{"arch": "unet", "image_size": 64, "crop_scale_min": 1, "translate": 0.12, "norm": "groupnorm", "hidden_act": "leaky_relu", "weight_standardization": true, "pixel_unshuffle": 2, "blocks_per_level": 3, "init": "trunc_normal_002", "optimizer": "nadamw", "beta2": 0.98, "batch_size": 64, "warmup_steps": 420, "weight_decay": 0.01}
Rows from block 17 of a small segmentation model, named by matrix and row number. Each number is 500 + 40 x the weight over its row's rms, rounded and kept within 0 to 999. All counts start at 0. Numbers have three digits each.
After each channel's rows are labels from the 100 images, of 14976, where the channel reaches its highest value: "strongest on" is what is common among them; "peak at" is the part of the image that holds the peak. Only what is clearly more common there than usual is listed. The data: simulated stained blood smears.
# conv: 3x3 conv (model.decb.2.0.conv.weight, 64x128x3x3, standardized in use, each kernel summed), inputs 0-63

conv.60:470414527437513495455506547441526499450525528444533489398452496512470471473474512501515434510451476497441549568422451483518445496532469473485541474446570476528509489455452520426493539462539400
strongest on: two lobes with orange grains; lobed nucleus
peak at: centre

conv.56:503500471529447532586540484565467491530501551523530577534575457490592592536500434558520489519558547533562493472505508547479546510536395548511500539508531531515537542564551553589509466467509501
strongest on: round nucleus; dark grains
peak at: centre; middle left

conv.45:579527526447473532546479510495544438555542531496501527487518394583492488557522564614488515505523453529503480507520424517547496543423409511528465458432549554547479491559514492494518523574495398
strongest on: band-shaped nucleus; small spheres
peak at: centre

conv.42:534490536526504523500420569522557484505553488528460551502528458540460475564525616534511509525528481536531477556541508525536549525489394527507476522488537502544543500540514499523470576551505489
strongest on: band-shaped nucleus
peak at: centre

conv.58:552443548521523496546497622502646550491570497512552504540517511513548489538461558525521531508508465517517520526544517524577545528491457488526574502505581522577525533484521574533530525549538437
strongest on: round nucleus
peak at: centre; bottom centre

conv.41:498549514493585470583484558528544468539561474517482524557519476507512508522537454463578549516535522502530446482430423508552503478455605539473515532448436525534470473520496520554520505573556540
strongest on: two lobes with orange grains
peak at: bottom centre; centre

conv.27:506472536556486511490464551514511599514485536524465500468519590549496527522524569458476578536527580479533521561557586554487548486547526556510549545619479434559569440533509477476501536550571488
strongest on: dark grains
peak at: centre

conv.2:493563519500529521480545544525506472512544483553473557476534510535424465578553447579530443557562537580539586553515466496485548473532495549518518546435551497582543522529525520411478548484512415
strongest on: two lobes with orange grains
peak at: centre

conv.6:565533559465500469499500551532560499585537501522505533546531471626472496554554615510485490498525521507524510584479486529517531541492460565477496465490475501572517527543520514516562529494476474
strongest on: lobed nucleus
peak at: centre

conv.3:501539579497558528455501573547582505528572453534504555569526511594428499562536624478502475530538504543529586600501473427558479519536437491449481492466553504547515488499508524470526587518455513
strongest on: lobed nucleus
peak at: centre

conv.8:541495536526510518546524521533536547530534549540492513508511563486528530521518497461520553533528524540544549555492563535531539488537536547517532520568541482546548493514535513543510522533594472
strongest on: discs; no large cell
peak at: bottom right

conv.40:509500520507432541552502508510486355542540553509503540477513388517457543521472646551429463526533484495522482563481414490480457482487559514524495476454460542482491482523538502543546552468523569
strongest on: lobed nucleus; two lobes with orange grains
peak at: centre

conv.38:507486513536540473484588567518516550499469568535584515587530583501558565529497543549502577537518537516532498530544570585525514546523487530488515518555508490560531525505524536534562510532494520
strongest on: lobed nucleus
peak at: centre

conv.32:496566548528533500445514567506507460512447495526496525550507531519463497535568641518475493533531528483511552590533497512481524465547482583530557594482584484515570505516482458499533529449489437
strongest on: lobed nucleus
peak at: centre

conv.21:563530530440532480550510519540530502561484548426569543550558465516544492421505496507536549486474509508493490472439442549509582558495408573593557574452444519467505543513475542506527445518489503
strongest on: lobed nucleus; small spheres; no large cell
peak at: centre

conv.61:507533559513536535590546518438595531478557450450551464538448495482485436496509517532451500455460484555448528511454498428516471565494534479542475515538535505512436529492483516562589479494484549
strongest on: lobed nucleus; crescents; no large cell
peak at: centre

conv.11:502532508499523544547560568522557478540562494515506562481558462519537457530554475628544417547534556551547596534451452507496544581542472550603519561462609528504531545551515516552511494497452482
strongest on: lobed nucleus
peak at: centre

conv.5:519572539499521558503533531535523516553512514543478555520535496553494490541571573538523506540543528521551537540470510492546505508531503556514564511482531518492515525539513477548544549518506546
strongest on: dark grains
peak at: centre

conv.30:544514583579513535509554525527565567554553473542441534539524548497560470512580484500546524463530456494536561492470455463495568513570497582535566586513564524468552568492539497489500481502520567
strongest on: no large cell
peak at: centre

conv.34:531477518547558517459522487523545606444492566536525515476543528463577492523491492596540508505535474486535472491483675547505568439462480500497589477532619516492544562465525558502490541488536464
strongest on: dark grains
peak at: centre; top centre

conv.62:475567494446513503480562545476504504513439515452547475585496465544508530491546522479499454489472503528442525530443472406498492495561460567515466579445502544454515552491468474556506486453385484
strongest on: lobed nucleus
peak at: centre

conv.22:534482479474483547491551521503498482482485590494556491513504517494560554488489494536507562509498462510497531515510489517560502539546606511542478561518546523497522555513502511538522509543515567
strongest on: dark grains
peak at: centre

conv.59:530440487420460499450541546492486471471426576486527495488487447485506500491470465520500495491488429481487486538453434517570467456484539534471490560407568521507516534463467458515501506471458485
strongest on: dark grains
peak at: centre; bottom centre

conv.63:533454446465434437489541577494570518530440576469551529582540498529548576475521392468503510512496473446535486571448525490507546442475451579525416532535517571423560555389535489533492508434493521
strongest on: lobed nucleus
peak at: centre

conv.37:540583614499576533567514437520523549508506510512520515530510541555432526532554545471548565491521507499509510585476426456556440475474482556460552491449575507549460448500437437535588519582494471
strongest on: two lobes with orange grains
peak at: centre

conv.14:517528425522475505497547540582518476534491569563614529595578509504590578514487376476530513530546612519575531461532513573488542545548481556526508562531500541485536572499523550558521453476422482
strongest on: lobed nucleus; spiky cells
peak at: centre

conv.50:500515564493563460536463538500557458498550498498547544523476499535482462500523555457538572469524497523510500511464366564541468531497549528440557495443471518542472472508480553482535495545540549
strongest on: lobed nucleus
peak at: centre

conv.43:442420419403432470465428535436514438477439444443497460519449443515525471476473469477437465478438460447425486493481440454492466554487488511474475507426513461535501486505435441488442491468374374
strongest on: lobed nucleus
peak at: centre

conv.52:383527463496558500569487569506542542514523459508507490544498506476486416499512533553525491524508468520506571505483572406507498505464493454563487452527488500483414459522481474512557495481535486
strongest on: lobed nucleus
peak at: centre; bottom centre

conv.23:546441496512408437556482445524434558536435494491418593448542488566535563510527434489491456479505474447517420484521527495536548493436628528498422536570476524505525509501535448533449525485519548
strongest on: no large cell
peak at: bottom right; bottom left